Weights of a small multi-label audio tagger: widths [128, 128, 128], trained on drum patterns on synthesised drum kits.
Rows from block 2 of a small multi-label audio tagger, named by matrix and row number. Each number is 128 + 24 x the weight over its row's rms, rounded and kept within 0 to 255. All counts start at 0.
Before each channel's rows are labels from the 100 clips, of 14976, where the channel reaches its highest value: "strongest on" is what is common among them. Only what is clearly more common there than usual is listed. The data: drum patterns on synthesised drum kits.
# conv: width-3 conv, stride 2 (model.blocks.2.conv.weight, 128x128x3, each kernel summed), inputs 0-63

strongest on: clipping; text has "clipped"; mains hum
conv.100 [123 132 117 149 129 142 127 158 137 152 101 169 154 149  80 139 100  82 162 108 132 134 165 218 156 162 102 189 122 112 141 152 152 163 134 138 140 132 143 132 131 127 126 118 130 114 138 178 117 123 163 137 161 116 150 152 189 158  90 124 124 117 136 127]

strongest on: closed hi-hat; bossa nova
conv.69 [136 163 133 160 197 148 131 109 140 103 128 103 123 114 134 138 133 112 165 120 114 101  88 118 109 110 139 138  95 111 106  66 141 123 106 136  99  71 147  93 132  96 123 127  96 182 115 108 113 101 117 120 123 150 182 126 140 146 141 148 133 123 107 126]

strongest on: rimshot; march; four on the floor
conv.81 [163 114 138 108  94 126 118 151 150 152 105 112 140 118 119 128 103 111 141 111 134 149 151 134  79 108 134 121 129  78 121 128 118 130 125 129  82 146 141 142 114 168  73 131 133 115 140 126 108 132 169  98 129 138 163 115 135 133 131 131 144 155 136 144]

strongest on: clipping; rimshot; text has "clipped"
conv.36 [131 117 109 107 112 119 144 153 130 105 106 115 167 143 145 138 114 149 121 139 118 131 139  90  94 142 116 132 109 116 126 132 117 133 119 107 148 176 140 123 175 139 203 140 131 118 144 122 146  83 144 119 123 173 120 151 145 138 145 134 121 138 160 146]

strongest on: rimshot; clipping; text has "clipped"
conv.64 [119 143 149 129 187 135 154 110 105 104 146 126 121  81  92 125 120 126 140 161  96 165 165 124 120 130 131  95 101 173 136 166 107 140 125 153 144 137  74 125  96 111 112 169  99 108 144 122 150 128 162 117 133 129 166 117 143 166  96 101 131 118 125 153]

strongest on: rimshot; march; four on the floor
conv.37 [122 138 115 150 111 138 107 172 125 129 139 119 113 139 101 143 142 159  90  72 135 120 116 146 130 136 160  92 119 147 111 137 178 104  94 126 163  79 106 102 125 104 144 151  82 144 137 124 160 133 143 136 147 125 121 148 188 133 138 128 145 133 184 147]

strongest on: rimshot; thin (high-pass)
conv.118 [135 129 125 123 149 166 122 138 161  99 156 133 111 115 134 123 149 140 116 159 130 186 114 114 128 157 121 131  96 124 138 156 132 122 121 135 130 158 114 160 160 129 131 137 118 170 127  86 100  93 139 114 108  82 169 141 168 140 104 138 144 154 176 127]

strongest on: rimshot; clipping; text has "clipped"; march
conv.75 [122 130 132  98  85 110 163 107 125 111 148 101 164 134 143 142 119 173 111  87 150 128 152 130  95  98 118 142 136 125 157 100 130 145  99  95 115 147 152 104 152 187 178 112 156 126 125 113 155 125 148  94 105 141  91 144 151 104  95 133 135 128 102 142]

strongest on: rimshot; four on the floor; march
conv.68 [140  95 151 106  97 104 133 160 101 120 155 163 160 150 144 101 155 120 131 133 109 177  82 139 107 135 111 125 118 161 104  88 136 122 114 114  78 115 145 101 116 125 135 154 140 148 151 150 136 167 156 141 121  81 144 132 126  91 168 118 109 140 170 113]

strongest on: closed hi-hat; rimshot
conv.91 [101 112 167 113 120  96 107 121 137 136 116 113 102 131 126 117 108 116 128 155 134 139 130  93 125 119  97 112 140 146 106 168  93 131 127  97 120 176 128 130 101 122 150 109 141 102 133 135 127  93 151 148 116 131 140 131 129 105 156 111 129 108 221 154]

strongest on: rimshot; muffled (low-pass)
conv.0 [168 141 141 121 102 114 167 156 142 106 133 110 132 112 152 133 117 115 151 154  78 129 147 123 156 138 112 137 121  93 124 173 148 126 140  88 139  67 114 115 127 115 182 174 105 126 141 123 129  99 142 132 126 146 129 126  89 149 117 143 114 113 148 112]

strongest on: rimshot; four on the floor; pattern: march
conv.8 [114 111 129 100 163  56 116 116 111 139 131 144  95 157 126 137 138 144 127 132  96 128 118 148 133 119 149 160 163 121 113 143 118 156 132 148 126  73 125 151  98 114 155 144 156 155 107 132 106 124 139 109 134 123 131 112 107 117 170 156 120 131 123 140]

strongest on: rimshot; four on the floor
conv.41 [106 126  96 111 127 103 142 124 125 146  92  99 123 146 117 144 111 170 132 179 126 123 140 128 126 103 184 128 115 116 121 122 131 112 151  58 150  96 129 159  94 125 179 169 160 141 104 141 123  88 153 138 116 156 126 151 113 131 126 168 151 111 163 129]

strongest on: clipping; text has "clipped"; four on the floor; mains hum
conv.30 [124 148 104 114 116 161 125 183 165 133 119 113 137  86  70 111 115 126 146 110 159 130 139 135  92 164 111 124 103 128 139 130 136 161  96 127  93  99 154 115 117 167 103 115 111 137 137 152 103 139 144 154 107  94 132 126 163 168 150 133 141  97 139 100]

strongest on: clipping; text has "clipped"; closed hi-hat
conv.31 [127 137 120 146 112  79 135 119 186 134 114 139 115 118 133 144 157 172 162 138 100  92 124 135 113 123 167 112 154 129 135 126 151 171 141 124 181 115 164 169 191 123 114 134 134 119 116 135 142 120 135 101 145 107 166 143 173 115 126 139 127 138 153 105]